{"dataset": "short pieces for a synthesised band: melody, chords, bass and drums", "spec_augment": false, "norm": "batchnorm", "kernel_size": 7, "stem": "single", "beta1": 0.9, "max_precond_dim": 1024, "one_sided": true, "epochs": 149.9, "adamw_weight_decay_other_params": 0}
Rows from block 8 of a small audio frame classifier, named by matrix and row number. Rows with one number belong to one channel. Each number is 128 + 24 x the weight over its row's rms, rounded and kept within 0 to 255. All counts start at 0. Numbers have three digits each.
After each channel's rows are labels from the 100 clips, of 14976, where the channel reaches its highest value: "responds to" is what is common among them; "peak on" is the class under the peak. Only what is clearly more common there than usual is listed. The data: short pieces for a synthesised band: melody, chords, bass and drums. In brackets: how many of the 100, against the usual share in percent.
# convs0: first width-7 conv (model.blocks.8.convs.0.weight, 128x128x7, each kernel summed), inputs 0-127
# convs1: second width-7 conv (model.blocks.8.convs.1.weight, 128x128x7, transposed, each kernel summed), outputs 0-127

convs0.34:144134135143145128136136086134158137131152142127132134103157137123145174152124141108176143133140102098135108091154116058128120149145160134150153102144114115142148073134121099128091135145114143135126147149146102116149112102148162130116186160104137133108144174119131150178150131157119148119066116121112147129123120131167171119112112097127144117096150081138136070160112112173151148153157
convs1.34:134129132104113111120151117090092124130140123159134129117114150141157144117098048168147120108091113085083105156119116056084127128139131121153129149133114084137108116103105102109080142131083133118152152140136093144109117137083102151135144143128118138113132166120076115101146110120111116146101127102125141151106099186104113119163144124116154101093125115123123097112116088122125143099152
responds to: key: D major (34 vs 4.3); key: G major (29 vs 4.2)
peak on: G major chord (75 vs 3.2)

convs0.59:136148128104101078173148154112154157143137161123150096151125129132110131155151138110156145080141137130107136137154142117126075131107140094121104120149114152141118102110065172118158112136123115131132130136156120126145115090100151095159119116095141170157149124101134071140104079119157151112170115091099120130136138168115096192121127137111158146132141161105169124104146110106134093122140
convs1.59:112117119116100095122149136100075125143107158130115129140121151107144156116118147137159121114158178129129130181105111091071092098115160122158119098111122118089160119101074152106091118118111103117136119121107141129126109115088128123094117122097115105125086170087097122119146158124109127114127129091130090146152111116135095131117130119112123093152131091055121137132135120092132085137176
responds to: tempo: 150 to 160 bpm (28 vs 10.3)
peak on: G major chord (28 vs 3.2)

convs0.104:152161105128153104127158137112156122138147128139154072127154127120107098135154057116129164161140136153154146137146150161123109125122135114125113095110117150064109146111145139166107101157157077123136120120093102120140137116108103141110106139131118132126102097136132127121157083074099110170151155106095128150104139156095122142111121136137156133093125151146130117071138169149090171110150
convs1.104:124143118099107138140102143158129163128109134114120146165134132124115134141149113110112137136138143179123152107134138168157147130155133102083110124164097142113113149091142156148085075084120025141119154124135136127081114108133083130115121105131088138128110145119116127100146086097128142105123174127061140179118123140149129115116162160152103128111099130124147149119125120141120150131147
responds to: key: F# major (40 vs 4.4); key: D# minor (25 vs 4)
peak on: B major chord (52 vs 3.1); F# major chord (38 vs 3.1)

convs0.75:109140082119138148063116137135138133127093108115131136163128127142083146119099098148159126103161144145143103114135130138130141134128137124115111136094078061112146131123127138146116123098132128134140171086115090136151050119138146138126132127117076120176098127107150097143112089136122090116119134120127115130098138101095128099125120104118124080110108145107155133180118128165181097104143
convs1.75:085134119132116105119131137099122137140118106129092130141098085127169166161145125171123167114106138109123085188143159122127133129103126144139097136096107085121119127163174151153081116116145107130095156139158113083115100118142145146116152150157111147141109132146128126156167128101138115092101134138130038157114152117137123141132106123140147126105164133141126126156150098088118129153178
responds to: key: G minor (27 vs 4.4)
peak on: G minor chord (47 vs 3.1); G# major chord (37 vs 3.1)

convs0.6:129086196131133117079136107146105151114111127136120151118159134153110140085129133137102073138110064128123150143104103140178132130116145124109174136140122149106185133140160154111119158148091132117146096174097147093134168129123124115157150100126117147092112139130168150136144125138168120119143110121097129135093171088117150108140114130146148136103180135134101120107136156120087116135125
convs1.6:120073133116145134109167131118135110151120144164149147123134140108107150119140114106121108120120123130120164123129109153116139107121107088102149124101081123158118118135127093107120121159132154057130096167123132149170141146097141111122095120128046160066124150119132118134110104105138113151146129116095140151131098111129133085101129071147172117127166095130087156078129123132129093124139
responds to: tempo: 90 to 100 bpm (25 vs 9.7)
peak on: A# major chord (29 vs 3.1); E major chord (25 vs 3.2)

convs0.22:168122120108098127145146120159115104102102077176132116109111159105123126158119155106131130161140167103124142122120119119114116118094107158145147089145174137107105131141126172111132118138071138127111111160159116151112105099133130136157111127080128119132117116152130114149143119189140088156163152138120085154102157145144119146144109133102114152139103138139122171163085122133095059123085
convs1.22:099112080153107095131160182122143090113126122137129123150094138095141111118074136154097140114147101122119103121164160079085071140129111180161101131110159108102136139080123131131138116148108129142100151088171132095142110110096134099115123090134142110136148126124114083143123136129096147172164130100105153119132102117147130128164092120105160136083110127160134136121117129137134128117094
responds to: key: A# major (36 vs 4.1); tempo: 140 to 150 bpm (27 vs 10)
peak on: D# major chord (63 vs 3.1); D# minor chord (28 vs 3.1)

convs0.81:136154150130171085097141107164143163107126130108141133139126109112131170067106129128135141093126090120144106109122093150137096060114155150107165136155153082103113086129164129116112134095126122114113098094092145084143138113172153151097134120113127129131139173111123122128128068138143109106116116110115122153130173113163157082154131119116155148135133101171139125124116132112124151160134
convs1.81:116123139133132130110155135152178133133160153152097147131168131071162176090144105167135153152128084122128157136126147138077128092113123138137177168125125141123118143123098109168096167153129135144129096145129117130203178145119106098160129167141110156138111188110143129140122138161143101143123119094155136136129135150144143134147112127147160143133108162140109152132101118134126125175114
responds to: key: F# major (33 vs 4.4)
peak on: C# major chord (43 vs 3); F minor chord (28 vs 3)

convs0.35:106113167165122173082119111091118138113084084129109098151153155128133120096111112134115118105095059120129132119131133172150137178124101145111171119108114063143097158133154133132117106133095136125136135141111116135120129135126134130137121127133134140160137119128143152122115149105097146114128118132144119113124076143095216176133113096115150126134098116143082111128150180132118154124149
convs1.35:155138109127136067120116119131116115133145150086117145182118133143129112102170145137147104170124112095110151139127118147118077132113101147139116109113150126144109087127135093119100153134136116073116162094094115097129139127104144141095152108114111128092136115084111145133106130139097143116104133118121123103079161094115146069041127123159104160131143107112139132166154135111134092141110
responds to: tempo: 100 to 110 bpm (28 vs 9.9)
peak on: B minor chord (38 vs 3.2)

convs0.48:108087155159156139155105114145126121113094128092157124125068148134109095161128098137125128160142139129145127094105080121166131108104071177148116135116109134131161086135124157124151176144111115134118086154154119132154113157163117140144082098137123126178151143136079127127150156131137090123083146146148127092130142120130122118143101140133128162077111159150105131120087116137102154127119
convs1.48:123124131090135100126158137095115107104105110061127121149054126115131088140135140168118136132098166153127114105074130118121133136089133133148086174099108114114111130106139149096135131178089105123066074123150116118143129126150132110119101143129124131140100138104137149132124142105114097136113094154133093127110111101098118110079135105086084103096132119104137128114119090142104137143126
responds to: key: G minor (31 vs 4.4); tempo: 160 to 170 bpm (26 vs 9.9)
peak on: D minor chord (61 vs 3.3); C# major chord (28 vs 3)

convs0.11:149112147095156117151127065123163147077186102139158109130082116118117115102134119126165159104162157105125103124083143113142092098137111125123182139134148114135109114146154118152121115086157102138125155091098136080108117115156127137124095178165113122127150150144122129110112126148134107109108122107140146136130143144116141083109091115119135082142153114190133161140102110128141093137129
convs1.11:107082146110154143118158114124161137129159120137128143144084119122106113072136154064103118114146111128121092133152133101133137109129136112128110075104146110149107124150112135171138081126112124190066094105115147135151150103136121138135122150136145133148170179146143136127067070130164132129117136121117100151124163098108131125138127125144099149109123118170131126099096136084139122126104
responds to: tempo: 150 to 160 bpm (28 vs 10.3); key: E major (26 vs 4.2); tempo: 140 to 150 bpm (26 vs 10)
peak on: A major chord (75 vs 3.2)

convs0.29:143124106113123116112112116150156177100088155096140131132115125138132130128154144121143081172125122118148136128129163117098160121154134125121126105121103118097141094136092131113081148122161142135132116147165114072121137117109108139108139156104144123089137117114097094110123134133139123108092123105124148109173204134153106100138136140124145110126086054146154081138162101117183131111171
convs1.29:110177110130121135127116142114063092108118093131114151128133091109122167079133137101142110146130156107127112111103165145126100105168129104129084086090190093124103113113092138121105132102131145121159150134108116115133124101115134132116194112150094100112109149119114118124112139134138136161103131144162159152107108135096113089117120139115131100134130117099165133180101142067151110115142
responds to: tempo: 80 to 90 bpm (40 vs 9.9); key: F# minor (35 vs 4.1); tempo: 70 to 80 bpm (35 vs 10)
peak on: F# minor chord (35 vs 3.2)

convs0.100:096085138111145173149118146129112170123158166157135164131140133119102141103127089109133174112123115169129078128133128120157117123109095101067120153081131131154087114114133142125142137168118104118108114151088146128152111128110110130140097123107079115129116109128138115103142112117110154135109148122119118103109148144112187068101109131096129130147099148092165122082127184150132155134126
convs1.100:098096122132114122116163145139150194119119130092144123145122133153115182138167143123114154134117146147121078107114129101132137088131121119131131138117113152111123162114140121154075150097143078116123094153127161163147129158063162094143124147112132163143099138128134128117129128113102093112149127113106103150128112106132152095184170061122141126163103133127143154129128169168114146151121
responds to: key: G# minor (50 vs 4.3)
peak on: D# minor chord (39 vs 3.1); C# minor chord (25 vs 3)

convs0.102:130141095099106128115075111153099146117174106141116129127143139161145154146162117117153124128098111132136142114147113161129139162136156173127099165063093154114122105131125149155125124117133121124128164120151109159143092167099136102103113125106136154129104108165106148151144094110138155142164168103131143143149104154130159145125162135105101104120110119112199174139111132144125143059135
convs1.102:110145096132110146119093126113122104088118092094131113159119113151119145127158111109134096111103149142097132127103110155108141179136116163142115157095118135121085142098112088140152092132110112077125111154146125131087082139100130123140136098158126118137162161121129125111165103087130120153112152091123131113100128162155113141179164158098085111079131128106111081127108154133122116092176
responds to: tempo: 150 to 160 bpm (29 vs 10.3); key: C# minor (26 vs 4.1); tempo: 160 to 170 bpm (25 vs 9.9)
peak on: G# minor chord (61 vs 3.1); D major chord (26 vs 3.1)

convs0.71:147116112099150100173098114145146164069154119140156121091115125130127115141148141129160098115155108131135120144105155121098106096149141111162109141097109142099102177128150095130068145121173121137118123144110135130101106147143148131137110148125112113075118098118129139124121161127137131140102124117088135121167215136151095061105128112123113134126113088151103089136107116132125118153100
convs1.71:194163105090128130091129117132139116101151112133139135095124151151172148115115147081128116133170127112151147143120104133081088136142103103094144091097130105117139130139083107109128127092180154135129131141127116124110184109112158155132095138145118094112102143125105106144106112127125122137120128099127158112108164121133124124175091101136094134157109133130150188113104118128205129120129
responds to: tempo: 80 to 90 bpm (46 vs 9.9); key: A minor (28 vs 4.4); tempo: 90 to 100 bpm (25 vs 9.7); tempo: 70 to 80 bpm (25 vs 10)
peak on: A minor chord (35 vs 3.2); A# major chord (31 vs 3.1)

convs0.25:134120153137107139161116153144123112124132180121122106165105142159135134107156157141176114199083114112113146161122133151098100164149111136151139140145123096160112106116105130125129106116128135135093154111120143143119111084117108100149159141140136136144109142136138104120128140076058159120168149161142115164169115132110127106109134097076118117114120108120167117172095116112147096114083
convs1.25:078117110107095125150084089117115122126110120113137101131105188154143108115117147111110107145082150062103112183115130111126137140123119121100097189084105132129116107164127142117132105120098123171121087142148131131147126154100143108117141126103127089115147167132169101141122165102084114096148133168118105126127131148137153141113122140134100132092089125092112124123127165087146124102120
responds to: key: A minor (49 vs 4.4); key: F major (26 vs 4.2)
peak on: D minor chord (64 vs 3.3)

convs0.32:083095142146080093113142155138134105122134110125125157121157131162099149071128133107156107135158155183097131136121109116111079129138134099132128145135118088096131162141100114137106161117105121122121120149133148103113140185150136119069079150111111127124108064144101177136166134133143151131122125160146118095137120113171131140142126132133119128184173118128144137121160129144112142118085
convs1.32:146127160123106155127077133091103140121157090114151112108098145181166133084107152119128110115100184153156108121108122126129145153141121103114128125107089109112113153110138077129132146140137148136121128117107136101112153145105132102102099136085155096142107080111101089181123101133130177101094097192144135124139109116124106136151119073144129116161119119131152122118150094145132131165125
responds to: key: A minor (37 vs 4.4); key: F major (35 vs 4.2)
peak on: C major chord (40 vs 3.3); A# major chord (26 vs 3.1)

convs0.49:145166104114098098058140144146140164111103101104134114161109130137134118196129115131157120113122112150089141133127155125123132172093173126143138115110098151100155111177083142144125118122168115146125157151141094083105160131126148128096122107142139123148132121149137156113121087185133150134130132116118105079098097120129088165155144151147139132139120120154137135118071106112159121134146
convs1.49:121123116127104129129127132105146116097131088105105136138110081155138128114089103108140112103166141121155107136141146135113137104110141135144138063146120096127078085127151120161085122117110139159123073132126152120118138111158158110136164115169102132123158107184123098130128051098145125142099116101148105128150066123132126143150109162112125143129157106132127127100125100107096075128157
responds to: tempo: 160 to 170 bpm (26 vs 9.9)
peak on: G major chord (29 vs 3.2)

convs0.62:116103109131126120130155125122144131151133159125140122126104096122099154123125140116128083120151124144127120076124113120146124086130114084149147131107099108133066090126132095132145126111153131121135102143126146156099154131105057136135124122100110147105094128128158139108120153120123119109118103121135153120122185136156153061125214109108124139108119073102136142116197101124123158152118
convs1.62:155173125112114123130165136126118142136155145163148164109096109090096109119198114119110151155120133137089133139083146100148113154138149132141127150089145114108133115106106133123188176157149165114123117128134181137172136134125074206094112131143158123139132101112148106108110155157116157145110136118113131126099137140090096104109136154149149099109132135114116131113160161140134122142127
responds to: key: E major (50 vs 4.2)
peak on: E major chord (62 vs 3.2)

convs0.57:120110135156136084103148150054146143101172163109154119143099133126136134089164144113197092104161091100144122133112100114132089155133149177138164143144119077168133105138165093118095087108133120124112174150132120118123133111110122133115118124127141113133137140118141132166113141099113137105111077112114115121131121122124153106095114146105097128142119121125117095179139131162176121141128
convs1.57:123149128096111089159169167085123116145169119144129147200112116134161143098152124120091112111129143098130099168121134062075120182125103170138139114127132097122120118095137104108116094124090111097140144124097110131104141119092107126126127141151128132108134152100108127142104129132119118143084110101155062163160106135130122131097121136151128115117123117128107117124127103088103102088121
responds to: key: A minor (32 vs 4.4)
peak on: A minor chord (49 vs 3.2); G# major chord (32 vs 3.1)

convs0.69:101141133127130103126134121105125104139086102130090115150162117143176159114149098107114148112164145116103102141163126102121176129138140135098153135114154133114143079132091097137128113132131095123100133134093098101149113129138130110125144124133153120102105154120111178101146099161121142106092126134104108109099085123179076210178156131147140114138103130136148114123112111093131126170167
convs1.69:116127136131155096126094121116149146110144125152161129109174095171116129119130125115123112085115112079144101120140140081100146117136121102119155114106124130136137146119118106115152103115103110128159102139102100130122131112070126069134106114151094162172129102144087148107115130184121120144124104129123117127180080159114133134134111157148097095131091105115109057117133094097088134102133
responds to: tempo: 150 to 160 bpm (29 vs 10.3); key: D minor (26 vs 4.3); tempo: 160 to 170 bpm (25 vs 9.9)
peak on: G minor chord (28 vs 3.1)

convs0.8:101161163089110180154149184129150130164129115115116096116164140138097095095111147152138152114109168142156113117171123139105128131139104144111102116197114136114127166133150115121070127109173130126155120093125137118098135123139126139082124138112142150109109126107125137121115112103123123114124170135127120123122077156116143154164139090130124068143142142158161159151152161132110094160145
convs1.8:107139121126114112109132129112106112149101160131120126158145140121148126065107153102111161106073152103112138090189126131096129162114132116088118148107110145116153129123091126121114150104121169133107136152108115119142130102159159113113148075149093087109116137124139125125094092120087140132096147168150093118137135114124117116145122191137092131157134122091184090120129135111079151162119
responds to: key: A minor (29 vs 4.4); tempo: 120 to 130 bpm (28 vs 10.4)
peak on: A major chord (32 vs 3.2)

convs0.111:136119132168118103077164115181136135078129123136124118116124143139135087115160116121137132147171109154170072135116080150118118103098128123132098122119100157138151090145153127108113140076090126110123155126141150105083117091123136136130072109139128093143096129142122121128136131145151108149142087113144123119142129112169143064147093147138130128159133115104102083098119137176137144163126
convs1.111:111126146091142110117168115117108125126149124111135126166120117128150111120123163133100135112130110138159123149141106111081153093099091142167140150138126093139096137115151119076120128079133140094139107110088152127102139082106107148091127139140144151153095151087141138112147088099129111159108127139135068118137093106114144128082114087175107116151129124090079127107114070112085125130121
responds to: key: G minor (26 vs 4.4); tempo: 120 to 130 bpm (26 vs 10.4)
peak on: C minor chord (40 vs 3.1); C major chord (38 vs 3.3)

convs0.66:098115162121126139119119121138141129154106109141101082142130134174135153128084097100132122147089077097107130142129124147118115097153137151147140146130112118105113105125114124109118123095142149138138139115122120127070121086105148097145147152111133117119110152136157130124071144125070139140150171148162082140116140113125115081060148111064084132116090125164161129121124118152126116102095
convs1.66:132129149133099136124098130117118126117109075146099122146134152196153116124092132156134137137139108041103147179119150154168158104124125121120140150139135127133162121132138080071094114169140162136137117149119135155084144099148132098151158166121121076117142112146151108128132151136153137145136133136162133139129153171131126119137121127101152133102081140142113104133146185120147149129150
responds to: key: A minor (38 vs 4.4)
peak on: D minor chord (45 vs 3.3)

convs0.83:141106138143122082082149128137134189074125118110121136120126154141101148075128109147119142145126116154096186136107132149128136073136131137110097145075116108106117103115119132111133124104141137107109143090134160169124125129154136121112142109111161108139171144156119112147106103109098162141144151072113145111144144093143130090138149113144117175128145093158084128134136131116193117157149
convs1.83:089118145105132143109156160182126127122115132109120118148144099110121205144104139164120133181133138155104132142160164163090105128156106168136113164122144132124142106121118128101140117140166167135176157123135156133159137111130153106105177172168129154108121104084113159099163115096150084142112143131166149129148105126119119132126180135145132128131146138109127122143111170102147098129115
responds to: tempo: 80 to 90 bpm (31 vs 9.9); key: F# minor (26 vs 4.1)
peak on: F# minor chord (36 vs 3.2)

convs0.106:102144162115170095037136097183164137133138075098120126145099140142121091101138134143147130146105102126108107079137142130191141138123102113131133143110079124140139097145142098124118141113136143134114071154140131089153152138146127142137108128106106129128121153123115140105110167141130113103101103122140135125093111140128125136168091156143106097108121095095149107106107163103131140118159
convs1.106:117114111128118120126175109097133132114138081078134103153075096112125102133147129112151129115097148127091099133082131143107153137081128084135119116113106125121104146125140107092100118140079109108147060138103113124230147125099107134103105145117108159157091147124127134103129130132130120142116116134140085108116110121119125116109136090170120147111139129093095133131129091147103133137143
responds to: tempo: 160 to 170 bpm (33 vs 9.9); key: D# minor (28 vs 4)
peak on: C# major chord (47 vs 3); A# minor chord (45 vs 3.1)

convs0.43:123132128155133149118148136144123132099087127161171118123138088118117092119132138099121153092138127147071109141108113135121054094146136131079125076125092145112125100124127130138120124146104126118126073111110134096091152117137119123119126132092103134156130157128136090116124120170099074136130133105119152141072172143066153088162140137132135080128097122133131155149150149127137136156111
convs1.43:094091123122118161145147129146200164158165132098125136122112113176120108146177117122126133110168135135091087139101156138129152126152120143161094131138168127119110142125161106161090185138169135115153103131148173118155116155091129141144148130154160185164131132103124117117124161116130091128145160093104144135118125120138154136106127109160146139121107151134112119128120186134135087130144
responds to: key: G# minor (40 vs 4.3)
peak on: D# minor chord (39 vs 3.1); B major chord (32 vs 3.1)

convs0.47:125078100151133098073129132132107144058120131088097193091129115111104098103148139113094110152105119148135140130138162148109133107172091124151153144114120153102099104116129097116128146146116133138139122125099148114119100109137141104125141130102123112133137115121101096144137124110134108132104122148146157125161163109132120034120181133144165114129100082141111102116129132144169122119103
convs1.47:116135143123114140122142103163151102118094119144133126121143131093138129123101104178118100172095128130149155104120101125110147142131143144128096148079127121134142084119108177129125147102146132118122080112096150115181106134129140145135147158128165124130121132132141151109166188141140157156098097105066187128111116149143159146064108143128100134139116170090125109105135114134092106164127
responds to: key: E major (33 vs 4.2); tempo: 70 to 80 bpm (29 vs 10); tempo: 80 to 90 bpm (27 vs 9.9)
peak on: E major chord (49 vs 3.2)

convs0.124:115106159133154125088085159102131142138132146128118117116100149141108122118126140136117096146153082108172110172139120094152145110140159140115124144103115102162122111121134121128136185109103106157127157101136095132083132108137126098177157102154126099186142126110126121076103120116118065117086132173138111150103145121107130098074130099096088130120106136090122173128134126128120114148129
convs1.124:168106137126114118132086136115130113108130151166121110127095111153167108138147139129112138132088092083171124196136147151127159135113141158102138139110108126127151149121119157080085144129124093156121099130163098147080110126137157116147114142126129115189119137128127163135089159154152139101100099171135105107124154140095113133080125110094141125120099128144105179171132136147138167144127
responds to: key: G minor (41 vs 4.4); key: F major (30 vs 4.2)
peak on: D minor chord (91 vs 3.3)

convs0.122:121088131129128105166148125113095117154111132154142156120153139124138138119162118131157109155116106147080167141133103138085103115101128117108139161096076097120201120127113162115135114098149142119140135184127118117153127121115137137107136103118142112140082131112108143132142087144099182088150101099180106121138153120138100156100149114136151149124135129147158114076111184116095153117118
convs1.122:134103139141103150120144137145110119120133107119151177162134145107120130132079102130121130101133130173095124130131129169130159136125161147128115098138140152122150160111123114116095084139123123107125089177130178127078137091092087093114143131109174146113123123120118124131143086178142134094135110119121087129137097119173158124133206096104120110139117110100096174140163154113149132112132
responds to: key: D major (32 vs 4.3)
peak on: G major chord (40 vs 3.2)

convs0.103:130142140148080125122130134133160101132134144123159115149158139130140121123189144103094138122110097143159153100112142157101118116115108173106114110127084165112115140132134158198112149183125113125119093158137101077082156137157126168133090121099129094156127150141160159125108146159100099130103141142168124137126149147106141167118149163120131138143073106135165123121131148094104126135142
convs1.103:162117117120122139145112144156118070127139077104147100151140066150132114136163111121131138115156134167117141112108110168119149131130125139101125107135084151142121160102121184170091114140111070110136117128120120122121135132142087155122124090138085107144100188129126108125097155100142135086113163122113109155114127136113127111117169113129134124100075137128187129113126111170105116128161
responds to: key: F# major (37 vs 4.4); key: D# minor (29 vs 4)
peak on: B major chord (79 vs 3.1)

convs0.55:143162143118162111006124140126150159114168130113146127111134125138115124123152128156107133139139122123136145140104116124119160119113097117096127140134142123126150155120116107105129160125142126139138139131101131089101129111131110126170119140124116160148117144133118109120127152112151155134124131114150115108125168140125082094148153135133165025116098096098151125124126170154072141124158
convs1.55:149137097066118132127132122105110131093136121108174115123118175107087079156158121086123143119111130150130127146135110126090138165099116115087088120111117125078133110089097139135131123160140103121122110120105133140121103160093141112116088119093138092116106133112141160079101167131153112141083146138125140079145131099125116157125154100127120116146154133078083160094111102115115112161137
responds to: tempo: 150 to 160 bpm (37 vs 10.3); tempo: 160 to 170 bpm (29 vs 9.9); key: D# major (25 vs 4.1)
peak on: C minor chord (25 vs 3.1)

convs0.4:153131102137105087128123156119126107100137158120071153140134099122132143127169157076081141144102132101153157115166127133079119173165126107125093151084140091111119167114120126163122140128120114126141113126125133160147123098166095171139145154125100114095123132123157159134135134103103089135130157140073146182145121141139133113138126096134131125121074117133155120137122132103164077125094
convs1.4:142126106147078151131106143115120131115119114176157149089162111156153161128150131107114100134106116141135115124165136130125106142168113122084147144133068137148122139124138123180057142099136087112155187119134103148155137100137069158146141115121070100134123139137128139124138131112136122085119192129100179150121088139134137126128110113135149112129100157118164107134125119129114112122112
responds to: key: A# minor (44 vs 3.9)
peak on: F# major chord (42 vs 3.1)

convs0.27:098120127106123121172127137069129145108125151165113102107126109125127143092154141153143089121141144140130140119109115099132105126131115128121100105146127117113116122131125115139133079080114138118173156080092103137152069134130153148157157130078137122129132125116111128180127095091130117117130132124126124145166127100095161098132161145094139115134165169122173125157117135198181097125088
convs1.27:090141098112114088120123147079113122133149118123104115166112119120125169145131130115106105118111149175141141178157149066110124132101111137138094093146110083081128111130143140142170074072097124116129169124090117116145073128129148120099152152145128122092148149134104106157109134134127136080130118116182092154155098106141115132144138146140161116125141096171121136125125128142117112117131
responds to: key: G minor (45 vs 4.4)
peak on: G minor chord (79 vs 3.1)

convs0.108:088107154117167119116103170102113138139123131125138116105147145151149140107100101141138140146139121096161105152128153138093158123131104118123130117107163180144169111122109108148117129161135139099095115131110139129114121151074145117158135151127150163076082126099120137102094124121169099149145167082108177138093135115119126103090092137108138135139158156129085137094141169161097158142163
convs1.108:117132155112136133109123147158102175099134156144126126136180149149159153114094115154129120128098146109133189083149134114111137117082135084104105143138106151125089140107114112082059128099138141117159126119131103137095132155113151078191090134130106147122149127123088141111119080127136173117112113109089177147106111131099119107149129157130110135133146136122098151142107148148127134131114
responds to: key: A minor (33 vs 4.4)
peak on: E minor chord (79 vs 3.2)

convs0.74:105097136148148134107122117164137101143120131162146096176137089131155169140108143125102107139064101149140113154070111154100123121129112107140110097106154143133160110116135171143124137109131141153116111153162129110115131118174133119120178132112176138112081168117135152136097118132075107115134112132161149104119136075137118104128133151166146135141120079143104110176159092113153135111129
convs1.74:103114117128117126115120115094105131127116107175156109118154108149107080136068107155113144145090115117119126134100173125075129094135154088156099128112117125099121077108132153134078117101133105120168104118133098117197157137125072117144122154131136144107134175108121140094093130163140110148162162174148107100121128107125110122138155143144151142117145126136125103141145095088121130105122
responds to: plucked string-like (28 vs 10.1); key: F# minor (26 vs 4.1)
peak on: F# minor chord (59 vs 3.2); F major chord (29 vs 3.3)

convs0.12:119146117114140119104109098110110124129162137124130133134107102063119112134167111178160141100105145161162117171106133118117144151087114108112123086145156138115116130115123135130126100147135106164147131193134073112144142109129133079166159085113130119101141164132127047156154094149101151133128137162141139112147144159158142135101163127121155113166106135132149131135172121135130153135129
convs1.12:157114147141114128117096149130115124132137094127142083118130152074111140120120124098141146135136131119182145085085122131118165120139157132114114149187145156115133137103113190081123094133159061161146165120118070114153124131104164101129138133117139124128120181120135121124128141160128092132161075165139118076144143109133143113163136112106128131149082136137148117150137103138131145142127
responds to: key: A# major (44 vs 4.1); key: G minor (41 vs 4.4)
peak on: C minor chord (29 vs 3.1); D# major chord (26 vs 3.1)

convs0.127:117107126196093190126133115159128161174128144131095079110120132129124123085089104137100136120107138125114090123137106112133080112163128129117128118129109131150105135121133154133122099087157113144100136116066128185117098099118133116112103117143130130113109123120126160110136119123127095123139116134115121142076115114081177151132120084114143136144096099175155132112176105109107127147166
convs1.127:136108116166167127163127146157153117103121158156123136159119134130151131129182152131176146189170103115134131167119131157168086149137125139138146110071160180159133110116098088115143144141163102090146143122124145136140148093151143151140141136127124107115108135112137196136135149172107118139135167164173126138104165114158119126109129149135114146163138127103142154132117134152164115115120
responds to: tempo: 80 to 90 bpm (32 vs 9.9)
peak on: no chord (97 vs 24.7)

convs0.60:120146136105105163072136151131127115162140105088121122126115182128132115072148152120141130152121118129107143129145147148136132099134134134123124104143129083043152192130163140109132129111148154117133102134106111062119138114140152126111084122116130139095096141104139127103130106136164091117148099108139143124105106108091075168148104134130123107140106125144143134086148162126082122120157
convs1.60:094135136141115120105120084134090067143115130123121142164133126126114092086107115100133157095094136138105131139171148149125127138104124113102154098127120135166103150137122151131094092104102132094100063151132162106135100108127114145158087073122142147119112141106151148116133113112177165130144128119130152109117102107134090093119139136157129145160143135105101132115164101060104157142150
responds to: tempo: 100 to 110 bpm (35 vs 9.9); tempo: 90 to 100 bpm (30 vs 9.7)
peak on: A major chord (28 vs 3.2); A minor chord (28 vs 3.2)

convs0.105:142105174106097168089131108158139091095109119125094129110172106138143166152094102128112195101097127122136081142119133118103060146144128136113108135123190142131123106124104141147127136132155166138111084153095143117126137097122130123137140155147136135151137136134130143089097116165139113132111163157127156128103070120156125134125127141118131093145104130138162102104086099107146105168134
convs1.105:108094129138099163154121092105130175130109104147138078132171146176163128128102104158147134120090148096120078114109122129100158121157153131200111139093107108127127171129099111144111134155123119174171115146129130106110119101105165113156130133100132119126127076116134096110117164162104156111131153158111131123168139132120144117132116110157108124141118129137138078116164133151098166151132
responds to: tempo: 90 to 100 bpm (34 vs 9.7); key: G major (31 vs 4.2)
peak on: E minor chord (32 vs 3.2); B minor chord (27 vs 3.2)

convs0.113:094149086110133088136117157119151170108148150114134148165108110116134153114122115113150147126093125126162086150106139149083162108111104126135101104174120125105171102086155175127074154118131144125131098163144074107162140143113147148133094168130126164122157137116101112089123107104086154118159138123147166160120126146123113109092111167105162111127113158143134125134146106129091129122124
convs1.113:126141123156130131102166116137093138121115140123079099104121096086157100114139136115164171132125124141136145122102122147130120131109171147097134126132114134106116137073105170107042145133128123148115092097112085121154116119156111092118136098129080091155109186124099108114102129130130122116134142133101125156152112150148160143108137123087107134111092156145169121112115107172145172142113
responds to: tempo: 110 to 120 bpm (41 vs 9.9); tempo: 120 to 130 bpm (28 vs 10.4)
peak on: D# minor chord (29 vs 3.1)